A small contrastive image-text model, trained from scratch: soap at rate 0.0015, batches of 128.
Rows from block 3 of the image encoder of a small contrastive image-text model, named by matrix and row number. Rows with one number belong to one neuron. Each number is 500 + 25 x the weight over its row's rms, rounded and kept within 0 to 999. All counts start at 0. Numbers have three digits each.
After each neuron's rows are labels from the 100 images, of 14976, where the neuron reaches its highest value: "patch colour" is the nearest of a few named colours to the mean colour under the peak. Only what is clearly more common there than usual is listed. The data: made-up ball-and-stick molecule models. In brackets: how many of the 100.
# fc1: MLP up (encoder.blocks.3.mlp.fc1.weight, 1152x192), inputs 0-95
# fc2: MLP down (encoder.blocks.3.mlp.fc2.weight, 192x1152, transposed), outputs 0-95

fc1.552:500468501471501510520457517493467492544507491472519505578475503503535492494490522485467484508477511528518534494542504492458494491487517493489465503517561520529491453462495485532494521548496554506458490494531520477515514515472498512502465581498511499557535524517483507571503492465525461514
fc2.552:485556514500499494492507490493536500510507491489487505505501505471496538591458487495502495505501464495486423528517511516535496532526502516500509500503513480518476514507508517486469445425516451497495493534457512514506496486504549490514510500540508474493480545514475503449501474528497510479
patch colour: brown (79)

fc1.646:506536546495463488493509521482486493507541518506486497503522538518494524513498498555548490465506442490508498439477525569488486538516517505487465474545480493524515504500479483503530515475527536490543505497536541496518502482493513477505504438547493525517454519511477507492496502497512517518
fc2.646:498478482508518544529475514478457551521504525483491519509506501502492503468490520528467484495544466494550515533451454503509487476443508484491512482532500489526494472507489501513538506514461533483496497521520530470452499481517510508496493472494502498506480521527497474483522501514508480509
patch colour: green (62); grey (36)

fc1.145:475496538504526449519499495483494509499494458492513479515527511472513517454440495487507480507486509564481538485474521502498487491528504490501496491506523481514451513503511500480476488504496493435490532478503526495450510488498494503523502496434516479483442471506502505528493496523504487518
fc2.145:513519513521500459527522494491499490508456491502494512502497491478500523513487512496490519518419478497488508547457500498458493463510501506510470507493508492457467502501475525496521502502478508477494496489483494542487506555526492500534494478512489515520539500487483499516492562506505493542
patch colour: brown (63); orange (36)

fc1.51:488498478483503488477487529489545496519470473502474498505488495496518496490481485522496477533511494502519505486480516528459502574493534453494499495506501539485506530481499474497518565492490420528517500505494471494499468493479486488447496547535479438517482507501497461511485543488467441512
fc2.51:497570504506505540509475502542485486497513522490503518496519493459520510551531489507511485477431497509464523535503504515538489486487458488519532515473484465483534463490479515524532457493498494471486529486473529491500532533500536500535508490477502571476507509482475523531535475488481513504
patch colour: black (69)

fc1.591:486519483512514504489488500548499522513495494526502509512440460522500469528536510552513506482533542455518491526474440510506537489510502482503503517521540478479501517506478544504519520497454489515478494513489494488473492510507483501540473489540503488510583513492530511473518512477500500476
fc2.591:496518455515516487524508509506479478506461498494503487502507496488500515543495493510509495441529552457537523537501482499512493470469498502504506495505512495469472526512487514518532577504422491473488490504472497522475489491504529496567502482492497543512551521474518478462491478493501513510
patch colour: purple (97)

fc1.710:521491501493494502496480510495511506518517542497488493498481483495479509497499501497525549526473525488502498521527477464489534515460480494486510513486477457491526501479513532478491478495512492508519515486487519489485517520479513521522547544522499499483486525509473489476599464503526534541
fc2.710:494478528487514502479511491501431531486498498513505486478507494520495477481475501505503494420488502503545526571552495497512489432500502503501485514490497501512514503488496540485505493494497513472497506497482518526489506524471506498497499505479503501536487473462525495505502530536505518561
patch colour: white (70)

fc1.611:497451515486448496494526547524488485490522492520490509480490536562490483528507494488519529466493494484494513490506495528538496502503489530491512470489479481496497537503522537470493473518478491542483517525527479499506513501498462474511490479538510541513491510457483556516526450510503509526
fc2.611:481487490486519474521479491499542520498495485491511497513499500479510502474503521491492517558531502507509543494472465515462492521515507494501503509486499546514526544506473446538530517529490430467488496501484510510470572502510514510509509517490484458512549476495493436479481544509497482497
patch colour: pink (74)

fc1.607:494489513475501487491537518490491512490491549504504495496473457510514495495458528509536505462502485502460508493512552519515504512505506509478486500540490496501513451475534493521517512599506523531495474485500481492478539499486492537515442487492513535490512482507513541537521528488486507546
fc2.607:488496517481510492513485509508515526516542505499469496539500500523487474498532472519500489551462490540520495471510466487452492484509518504500496479489506520522505610525491514495517479446522450531493484483463512496503474469531535505548491511478483472546481474518504451485526508514501497451
patch colour: green (43); grey (43)

fc1.643:536572484492493538520493492502500515477505427527510519524531487490473458484482487495512525504499521516466486474539530493488456462478508495529509490466509494508479508488488515461500521456501542514462537485512514506567536493518497478521493476530491491500557507499499490539483519495508514507
fc2.643:512495495492503564459448479497519454505583500497494523510518499496494451516525492495488500515471475516481478436491507497467500490517553506511523501492500503496512517492514537451457480490508508544505496502489500520514531461519521499536513443542505487533441499523513467503502485495500502480
patch colour: brown (41); grey (36)

fc1.574:519513507517488489491489483561582489467462502521528478512496507486470526508521471538495502557455514493551481499549491500521485437451494505481470493483522497507542489534494508505508504477497530492465527499496515497498529473497471507497474492472541494487422485492498495502519498501476508548
fc2.574:492513490489487545519517536467475503531478498514459555502482484522492481531465515507505499449534489534434557464490492514479562542468520498495491482477519490494508501479479475496496453492507482490496505546525456503502496522473506506523503501548489537483533493522488483516481491495505485456
patch colour: grey (69); brown (25)

fc1.2:466471506512497487486502535473523505487496489469502509498488473460518449481488492491472489519450506515523458486509468497434498487486501521523480504480491483539496479525491522469493520501431520449494512494523467520476476490487519517499514524511536501452492560504496490523505486510503510496
fc2.2:505475503492483500498507500506481522495531488468472443493489494539505537506496506476487499488549489510477552462518515518553498469511482521496551480498499508456482515477474491497528495484539515516504488507473507482540493500513485499474475478465510508515464437517493519530473506476511499488
patch colour: yellow (80)

fc1.527:471490521434504484467489551504482449541504483479533510538487498464489522462498486514471502511501478588478533523531498435516480508492484509491493499513485507540518448478520525521514570531496488494469489494532514492504508543450475509498495544519504492490526520548483475516504457479524490503
fc2.527:494528456489515505505508493426512521511521492501476465506516485453508516553485529452493475513521523461511458499502502498461500537496490499478512456500492518509497504496488492459501389453476494483503507525491495529501509511497540496498491467516513462464502525479475500479473512504500499480
patch colour: grey (58); brown (37)

fc1.113:515499526487518489492471456519489544477487490490492493462529510525490502514496499477491484466496514510508461495503465507469461511479486472472494454489543438543527549518491551455537523454565526517497545487503500512470476492453534518528493487491487494494470526505531549474505468494502477515
fc2.113:493512491510500503516505501512519521487439515511496514497484495452507535492506483502506492525521506521538542492451517511530497498505519489487517453505517498502518511489453439527542502558489459527505512520523493467487488502498523510454508510470495446526518500536553494522482567532506517469
patch colour: pink (58); grey (41)

fc1.401:506494517417493479489493554485511485473498487514468496499522496461509501519491460529485519506529513538481509488479504480510512525519536479499519473500498475507487534489480475532500504486473491506432533521420522494525488493506503501460499558477484495502485508496524479516494567485484509528
fc2.401:511480420498506490489526516487487469496523504494502532500499508460500476471468480531502514539500562490479487479521501508458496435525498502508476503513485542526509484483485565468484498502487464499496501513454536511501532508535530487481499504470485502504478477461491531511507506498506512540
patch colour: black (86)

fc1.123:453506575492509472522511520490490487491506475519520500512513483485510519448472520493511496518481504534502526506456495488495523513530500487528493512507526488508515483472517516494485489489499501433486537502534518471454482512493491504513518499451534479506465484480531515533490478525522487510
fc2.123:516548523502485477506555507505504502512489496524470505506508500467495538519528519516500490494465464510479480541471478508468488460496498499499456524490511489448459506519473535486478507485502481505494493484458494548494502551544489480521471491526504486524577502486492479497484540486503475513
patch colour: brown (73)

fc1.362:483483492515504454509522479484518476484499482495482511482534507479491504436444460472532500534510494585492555486497561488482499504523511496499513490510475490511470507505512489469484474515512480443488510460525529471469507497508468508522530499425546498490463476483497490529507478502511509532
fc2.362:511525495516500456515527508503493546504462496505501517498494476465504484512475504498494516485453471461507504546484501487493498445509511506504484511483518493494471466491478517493536497526494522462497488488467497539493524554497512499497503489502490515530511483526486499523511537489514507525
patch colour: brown (56); orange (37)

fc1.246:507547477506525531507510477453517527519515536500522502507497541461511501559515527474523522498490457472499478480504478533519495544516484535445498515524511491543505498545495453508530496485500529485520528496476522504526485468522552489520510484516506483510415524496500473520497485469502522520
fc2.246:508532492517496525536524490451509514493536502485505513495502503471492509503422491512500496499495484470537542457450470500497498454514517499504468496506517518523489500515525472505503497471499532478499500515466482508524550431555513499503494471516501490497457517498471473535514481473514509538
patch colour: green (95)

fc1.356:485458503491480488482500508503504495548489509466487520529469491467519517502465492530472495491499533582529500464528487513472495457510523546517515539498515489500509538503536502525491532483492499500576472457476497509528533481498533529528495547512523507528479439469537509505490471475458503512
fc2.356:506497483511481475514480488496500459454492511503518481471530505522507498502541500508484478513514457475503521522550488493492508567479515517489492485522509462519532519521478501526506470510453465444490492502494505516489526512514524501538507495506507534478497542503493484492516523496493493456
patch colour: grey (89)

fc1.632:502489517472505500488483531494507511524530528499473479481470501514478480506507508483520547514487517487508479508540512480458510510482502517471519485495512450492510500462511508461472482457494501527504485484463518480492507494484504509520527549533499497524476495495480516467579482475537523535
fc2.632:498518525492508512511509495507441510490471504504527483493511508531497528501460489507511500494490502503520544563525497492502484439513526506493476502481503507503492499493517533493509484517510473455490499503486516517502527525484520507485494504481476520542490489492525474517491522523500502536
patch colour: white (77)

fc1.676:437533474550491526504508490497501525508503504496490532513474519492508502506506489511475500500488509540470507535499477504496534522537523468498486521481463509547486449490459509508494546516496523508500501476483478504483572490536486502522515495509503501471559497488472493555485452474542493523
fc2.676:500477525511464440505475479487474511477526492502526470508486521490504511512507490498494503496504483512529493447510533506507513489464482524499485496479499521482494568475537494480513466461515531516509479476487547451527445496481521506504506509501522528535442488507525535515534543519503484539
patch colour: black (65)

fc1.675:451514523499489485479459490479450505510513487469523499474468501524480513516511467491507489557524464474489473495511553526494496505461507496490487504486499483532493438507497515449490501483493530502505527522446482512492491511512514531469490506536492492449502560474492528540496505490511493518
fc2.675:484506499532491534528527489502545527491500500506459528477517510494490526521482519480488522464517525527498521490484459521522503492535515478526503487499480527455493534506520464520531512511566413486507500545561523491521484493515500497530485510525517502512508455550461474511514512531495483505
patch colour: pink (50)

fc1.500:474524495469483503490470520522478509518494540535568507493467496529521486535490501519544545496509528444512484499466445501481564490493508500519524540503536499471547487487466543535515481490502501496521524513499508497472503506511473504532496507540500529499526486484537535550480539460482499500
fc2.500:498511468506523497510491492514467473489453495502486494497498493450517537535512473498500522470467566506549504505468446501515504505468526496513486509505531515482460493508522472508513541516468474476500493467461504500473532512479521501494507470480513546512527556507501493477495426495490488519
patch colour: purple (87)

fc1.141:460499495511495504492512467457507510512504516478499489465473509478491547532484461482520528607482501500505510512483484497522498488487489499508526527480482506505498416505501533485479498488518502453500483504487490510499477446525529510479513528530493485474496545493473543554477469518518507487
fc2.141:517501500516488524508500474509498494490496508499479479515511509541516485464505535479472508403529544543462530507473519523479479469494487503488457479489493495495512576497510416521524498522512492533498508548481493476534470563510467536514478505484514526518478471552466480471473515493491500504
patch colour: pink (74)

fc1.276:504498517421494482487493550492509486472505491515468493498525497458507500517492459531484520500526516549476511491479508478512511525518546478502517470499504477504489534492477474528501502487474490507425534524419521500532491492503504505461496557479487499508484513494533478518496570485489511530
fc2.276:513482423499508493493528514484485467496525505492502528500501510454502467471465486529505515542504557491480487470517494512460491434530499505508470500515484543520512487485482564467478496503489464500492503508455538511503530514537537486487499502472485503505478473458489531513513506495507513534
patch colour: black (85)

fc1.11:471529481512523512513497479532494530485499496519488518513471473551490483522526528533496532465509514492509466506466442485494504503503494482499490498506519461481527552511459538494553530490507502525515533516490514501445457481512504506517462528498506493499537511474544546491509496483510497500
fc2.11:507505467518526485526501503517472489491436499486498506499497496476493521523482489498505491479544546472553523523478526500533499467464504490510515476508510489475473523507495480525523577534440459467488494502494497512472487508514539498503509492487493535517541529494539476466487482491505514501
patch colour: purple (90)

fc1.3:497483502540498496519518436481464484482522512473471521486495498495477481506485490509509471442448502484501452472458473445550502511513501460493527559478560521499467514502526522474531530511471488513483505478482502529475470497486520496487506532498487521500483531497498499537526514520536506492
fc2.3:507539497530509547500454514513541473485445497513528491525503505548512539519495493495506501606551488537511557495547500491452483466522494498502490488526496485494528500502502464524555503487517538488485480503521492480509506533504515497505506489541482504446511472500533509507519477499507499478
patch colour: black (64)

fc1.535:458467498479463504526513534524529497441495535540526493484464525515484511538460550475518504460518465481490478490521506497513513518497494504494466444503507492538513454485458520444500562554488500532477483485458458529517457495443514500508506529498478513467461501546482532491491486481502472498
fc2.535:500548569522520508520495498502502536514431505500508506529508529503507553513492480524494530542491477493526457521528502496506498506508531505499489516476504524498480527488466468543584430494494458441517484517533510490510527501509507502534486459499496522547489480471498489506494499511465519504
patch colour: green (37); brown (35)

fc1.77:514496492480501542495497476497515485509473536490514498476481500504503471495566514521512523474485480489512483499531465534510527508500510494474464514507500521499536521489493498481526482507512509523510475478487497498528475476515511507517517500567468502516500493512472524469517476488528512510
fc2.77:514519466485504477496535500515487508504472494512510508510506507513506500493432500499509508527547504507488498526453544500497491499474466509492504482494515492492456523503490493522508526513471461445493496540501537517547534497510489499487511490439487530479511493452547461497482519507494499497
patch colour: purple (50)

fc1.452:508496532504477493514524530514496491444522482513472487452498575495501479534457482494538502476517514474461532523519515507516493515521501544490515500508454492482529527532504490485478503520462494527493546501527548491513504500477468464524483472521491559520480518495480535523533448487480500518
fc2.452:480480495511504490519507494526562519505491479500549516507482509483474525489544531517509499525487517525502519420463441503474501500500482491506536473502507520519530538508491482529537488517565455444497491541493497519483543545509485495492502486516484463481509467524487434463518557504507499462
patch colour: pink (58); grey (34)

fc1.481:481513545487481454519515486491520493508498474491510492544537502492506517466458519510503469489479512531500528506459508533505497504522499433496495504537533475451476511504530556484480483488497499467494499484468519479482489506520485494540517487467512431482455473498504521507468474506494466525
fc2.481:515547535508498475538543505505522502489444504510500480493499499467511511521521522516517511522446484496490500564459479515474479467489491490499471520477499509438450477494479522479481484502492506513495521468456494541485462550529511498551494474535491466525507498484483492523479486498501488531
patch colour: brown (81)

fc1.655:519489512483501492496475517498504512524530536499487496483473486490478510493503503505528554528463522484508501510532474464475517520480495502472506503483493464494523495468506527481494486478505496504522502490473508490475526513483515527523535536520499487498492498512473497478592473493514535559
fc2.655:495488536488511501499510495508429518494493507516504482474509501519500479489470487510503496433500500501531536567539502497506488430489511507498469508488498493512516512487491541484510479509492497454500501499478521531492510525481510498498503505491485509539483486476521488510498531533503511553
patch colour: white (78)

fc1.545:534495491501527488474476533452486524497510472495475503469493488465512484485508499481472477590479516540514492484461477487465470483508456484512516480498518466504553472515510479449480491433451487530530478521494469509502456478482489517509508551546538483503509515502480523533493558516495491465
fc2.545:478478519501504493479516502514493503487461505491579464504497529528500511485473492499504504409502492474504476486533538477537500483527502504507460500500489546495454505477490510507520534539520593504497503487495523494501521501536510509494497477453492475483452484493525539498529488531506505501
patch colour: yellow (82)

fc1.511:490460490504500491495499546458484508480460485499492487482499490526502515495478461495501496488499511568515463540519496500487462494491504524505470499507490495510499507513491506461515481438488438548513470463534500535498514531467502490496511500552528467486529555487497507488488502510509494516
fc2.511:492510522499520459522502503534526488491536519444518483522500502507526490483509543528512499504475487498516564459479529513539499498536466511504544502504485535491449527482477514526467553534497536464511498450454511478512512482496502496496482511464510523478462459502479476529492506534498491460
patch colour: pink (54); purple (30)

fc1.1:459483495510503464519504499497482489499513475497466485501493484446488479478498514466458540611480508512497494480507469476447488429502500504499494516503490473553460474515503537452476567475461490476516478463484478491503511519479503484498529482513534516496509560503469502541497488519526475512
fc2.1:493458522497503501505487492519498537508513517482536479489500502553524526506510515506485512415522512524467532486481534510552475518481464499509477501510519497489531528510491435524527446505533565499503487504504519497489456478513507493469481528475554521463473431495490493508494515485496503495
patch colour: pink (58)

fc1.703:495493471531466491526531468484494457515517487528471500518476468474485476504474482486526505515491523500475465486492486428497508500519499505481503574490525474525480516488475506432516494486474479474498499488470520491481504505472493468500531506486489513547494504469487510523484555487533422523
fc2.703:488499507506498492521453525557517524499450500492490518493510508568490533526487491500513502485516479530484489477510468507459518458484511504495490497508517503553504503530492455547567522501482559489505487489483487522472480521517507528537510508532481541499522461508493492520510429462484521462
patch colour: white (57)

fc1.473:507544477497520535509510467447516532513516521502518510505496540465509510570524529465524515496492460463504490481502487524520491546526481548443498516528509506541503502542487458504519501490500525482522528501477522499527501467521561492523512489519500488501421519487506472514500494476494517518
fc2.473:510521484519493524533522487444496510488533504489507515501508503474494511505410491508501496493495478482526540459455485501495494450514511500498478494506518519530486490514519466510500499476488525482500501519461484510521557430558521505500493472510496493500460510502478473537521481471519510536
patch colour: green (97)

fc1.554:474484489507510496530512532484507506508550481450516543521497498472527486509500506515459457501489522478496526511474447453492481531506512484534493513489513497495511532484506520514453496502497489492499502483485506527506525508504521491530511466465478543491537515489497462484475527490505472506
fc2.554:513497510489503484518503510502498496519512509534498513477491478496504454475543497501505498497532526541494518486498516533508520476485514484490515501499507466474480474522497506481545510485523548515519486529489498474493466525486496503439487518529484462463497506544502501493542476494513486524
patch colour: brown (47)

fc1.478:522488504474511490516493506499504494527525527508501495482479467511494509497499500523527559542470514502524490514526477485472552518475499525486526534480465454504523500480505533466499476485514490520515507506460504485476518498474523502525544543514491450519482479498465499512578477486531526540
fc2.478:489470516492508502503510498500419518493485506508505495479517508536494463493471495501500492431496498495527517574528487512498495440512519495497469510484500483523540516481494510472507496523485507466491519496480513520498491537491498507495504518500487513510492498486514478485511547516496503560
patch colour: white (83)

fc1.120:495446515499489501489487532491519466536538500537530500592475477532524537495469523501479516519529473472476488473494508546540507519492512535502485484513518513526484487546488542496514525503478487525492522478503527506471540501476492446510470500527532463546484490501504543500522536492511471489
fc2.120:504544505508499438474455502517510539487488500515531535515503488510517434489513520527496502493495508476512523536544525492460503466530530497508502507498509507532499532503501452443498465533453509520496493493517490466525468557545480508520490479450506525493488451510525481494488524479499508546
patch colour: pink (43); grey (33)

fc1.288:541490519486528502468524534457487511500508486490472479468505462465499497480495507461456480555456499554510483490486469503436496461506467500520483490492496474519534473511504505458527474482463445500514481515518475521467495470459495488526524523519561490466503539498475521507472557504478492475
fc2.288:487446501495511480502462504517485513474482517486540466524502504546511493491480495480493500427505506493520507475523524494568492473520491511512490495500487510504492518480469473520498546532507610507511483482491524489490476512567505515466496493469497499493465464499534515512502479516514499494
patch colour: orange (56); red (32)

fc1.374:518515506516463490495491516496506507499513525482477493491494490490472530513506484468506549497508497496491492523501478457513510506478472466494486480516516476505489521485520499482478473487510526501506512480523506489507502538495499517503541473489498537475502578496485520445538472497519500527
fc2.374:500488539488513524469477495490468501477528502503513469490511475477503452472513504501497507481467515523534522532578517501491486467517466507508520504511486526472498508492502553493487505448487505470515508507478505516465511506475501487513496494493497488544473487453531510512489548554503518523
patch colour: black (95)

fc1.371:523501494482512488523522466491516466520508525518504499475506486515523494498498499514506555549472504504527481520515503521490551511492495544516528518504430468515513502506491543462499473484504492524499508512483492474479512475488501470513541544505481419513476482502462503542571485497532528502
fc2.371:484472509494508531500494491512458548506473490508529499488513507542510457499475504496504487452480486513524524576522488509511507448514506499480502496482489483491542465479488477474508506509481518485466536501497496488504488545508490502478489546496484516458491493502485495417503521512488506521
patch colour: white (77)

fc1.723:533485473495475510470538540512531471466531491479465462451499512499520454524507480482495510496473495476516446481439502496530514508537521514480488487503478486499456496501476482516472510497526498471439519496492494501515519484508487470553500520543524510502520476521513506489526506506520509499
fc2.723:505512462494491470507548500521521501524482496480528512511514470489490484548507482507477496561546478483487483443501423509422490500491520493484504508505496490493552505493486508456545483534504478524500508492472508545483498532490517483514509515459506505518512484482475530516509478477510507501
patch colour: black (89)

fc1.477:551551491496523510474512512467434506511508473501474481449516480488510488466495492511473510478485490528482507551503495518416481490530501517493501462511506488489565516523498503518487379474477486520486502518512513542480454483492485480509544500485513507492508536507485502524471504502511484471
fc2.477:484481491499493493503496495502534504492469479486512474503513509542496513509499486488505517476505519484527466461496544505609482488534519517493453529509473512487454501475501500471502615547493540508501515479471523492514509532537492494487501507506487476527487464455503480500506519568503500532
patch colour: orange (88)

fc1.605:532556494500490514533516511439490480498484455493480471485495493458478489489510472498522507500499426480524509483484514495414506503509505468467477482510477535546509460501496525501417474530462503501503464483526464539509553500511485495484511511467531470489453503522487471502489507498525491486
fc2.605:502468482506521496472466503581492505498509476504512494483481521516496519524486518509481473492503516489479498507489517513558466514513506516507512516503513487487483522487529525506509525480501517491481509476450552504509428531507489486530502481503513522525544449416453512491540499524465493543
patch colour: orange (58); brown (32)

fc1.727:527503495471524510500492501482534491526530527498516470464492471500506540485499509534519538547465495491521478496534472518479552495503523511500509519459468480490512491482490534483504506496503471531529505497443506490480503473484512493540516532521507453515498446490487490543551512507512517502
fc2.727:497465524502494483498478494503419504475506504501522517485512522534496449489508506493512504460481485505497531534533494497497497466503489496499487476475501485528563515478465484477525502505494518467490524484494503507501492523504494512510500518508478519477486536488510472467509539507486507562
patch colour: white (74)

fc1.664:517504513462526506496505507499529500529520516501507462498510471498508502478495493521521535531481517495502474487512479511467534512494520504496518510466475489481539495493509521490476516494506476538551490492440518499495501483498511504535525536529504471524486442498477500518538513504502519507
fc2.664:497481524499495509491488482498420503480504511498541525484509517555499486497531494501511515492461485508496525529550483481498494470502482496510507487463505471528533510475454498501548474519482504458483525490509481503503501513499470516514503518510498537486496515496525461482516528487496508534
patch colour: white (79)

fc1.44:463495537505493492517506502498477510482469510508507497501521512509504493496482522478511483535456515471501554479460471485468490487452494493508479508497527532510445499522499501485482559518497534474494504461493518515501519537523519520514487501476502551483562520491548452454514455492521508507
fc2.44:529524468510480530495479490523531496492552500511514538489453524509474491492510492503517505473507481551491464489524502503542485506578497506502543476503512487490555506512505503491519443490499464510513469549452490458525464465449501514497494481500516465499460483494448515562463480506497507530
patch colour: blue (43)

fc1.295:504493473464515506507529508514518503476499522502506497500514518483459497506521464499518503514532475506470465472545515569526486526502507537494481543517515494528502504489495427515514536490512510493465479502501497520496501450503485497474486467515547505548422508493526456505522516466522513518
fc2.295:525534516531494508493522482451504492510518499510505524492538516492513504525504494541494493490515530471545557434482490471516500491485528490510478481503535497509478558522520477470532497505486546471475487510494504497520542510541515510501487487552484532472432497501493482499530499497488510529
patch colour: green (61); brown (37)

fc1.423:523516496508452514522504495535485473498505494496467511466497549487517513510524443517538509491486492420464533496495515504493493519524482496529498529480470502494477472498504499502489551489482508501482503492496513514530539467510492513502497467500452541483560503496488501533515476491496495556
fc2.423:488478486485512495501488507491531486510474499520520509490518495473502518522521559492489488533525516549501537447441454501487490502481517500483514489496492484503565524489486461521546445535549497456504484476471522507452479536497475505526514490480465442496477468504482468527498522526503510489
patch colour: pink (59)

fc1.738:505493513424489482493493554491510475469500488511466494494523496457511500520491463529487523501529518545482508489480500480509507527519547477503514473500499476511490536490474478533499499479478495503428530520422521492530491499505505506453494552478482497505482516495529479516494567484480512525
fc2.738:511487416497505498484525512480485465496532504493503532497501506457504478473471476528501516540502556488475490482519493505464492428527499502509482499516484545528506478485484564460476500500485465507496502508453534515507533509541535488480497503468484500508480484462488531506510504496507513538
patch colour: black (85)

fc1.108:469473467493516452500521508460461508525497509437490537493495515510482475530499503494460489582487448503508467521458524509476481504502481496523524483508506472501538474517511533490479480468498570546529531521487513522512495479530510484489511525491512512491521538493503515473493504526493492494
fc2.108:503508519482490533474469492507536497447490500499566434504479488516489520483525510483515500450509518517480515442533490481566508451519476502476495516501490532496509520487482475518538523520489473480509489535495537479514471525495515493496471485465511494452467454479502496553511516523462477490
patch colour: white (69)

fc1.731:518503543509483473454467484490496515532498497478511518513470496470522525510535520539456526484503536551519560508518505487510462484502502510509523573508472508529517480518545477537494531490506530524540501501476509479460537488508520524505466501523493506505493486459485498486457506494445504540
fc2.731:503516534506484484513486497504481497494461505496503510496502480535514522518575526528504494484512463474515480564522508499460519556480489511521479510505494493487543514490531506507498458520427489459491520505452493493483556486515495495578500512517496477515473477496489479512521506509485484464
patch colour: grey (67); pink (32)

fc1.619:537523456516481489506486502512503480510477476524485480500500451492487497467487479504497525571461462576502496501490510507482502483492494472468478515503495497541497515499499527496477501496500477450510498481494474498507547467488470502540547508480511480507420524505484506545467499499511455503
fc2.619:481448493505512492505479506515474545498503515482519512492501505502522502529498478519493498423527521486480524500483572497526483513508481511518512494516508495474495481480490483481507507532459534529494516494480557535499440528510497492503506495475490519528531447425471504483525485521492490524
patch colour: orange (68)

fc1.669:526562474512492523534498467497495523495494474526517530534523523507486452507464479496506527485491527510447490458550524516493489476462494484525501476491509502506460503498472512465512545451513552503489529480502528496545532485524501488526513480509504508503530503509489482552482499487515509516
fc2.669:510497489509496533459475488528508445498578484475502507517516491494504469509522488484510509530484477507475491427509518503479510514514538499505507502496506492490513537505496516459490473494514503547488511501463506510550507478521516489547521488561514501550441477513506452529532513499482513494
patch colour: grey (54); brown (27)

fc1.720:511498477513492500521496483502502472484496569493514482505483523494459483501493514474482507481551509505494512482494497569489500485512501499440473520515558482482513497481501562497528473468492496506464511468427515478523485490468483474503461496488502499506615526475501499490517510516500499476
fc2.720:504407441505502409533505493476549453509504498493489492500510488496505489507491496490493506511492512521444489499496501497507497472509479499497448494508497507567519455510495533549524515510504517515489500507479497493509491508503510502507489458448495488549525515470512511401505510511495494519
patch colour: blue (99)

fc1.616:510493476522476484535538459489495456512507473527458512526479467485489484504484476496530498500491526507463477491491490443491505497506493502495502573496525466520480501487476519426495497468471465468507491482471510491491501514475486471495526497488487503546491509468482508503463555483526429521
fc2.616:499496510499489504529462522541518533502462500488492525497508512571483534523486497505511506500529488523486499471508477499459513458483511505496478499505518510563500512527485444554570510496485560484498488503480484524468484523503511523536504504539487567503523462498494493523512433470480518466
patch colour: white (70)

fc1.617:473495487522481486520500409484475473497513489486465516490484482496461477502482503504515474485475534502456505474467469434524493505501492456505513562488558467523494500486483508409475527501456514488511474498480495501467481509457518475464509520493460506529474514468470498523501515495524452513
fc2.617:510499518518492503527456533534538511487453500507488504500495520560480545516504509498514498533548484533492520465506530502458504463498528492486505493494516511523498524507505471555587505493492558491499473500508502513501486501496510513534507502540495559474504478508538517496520480484493501469
patch colour: black (90)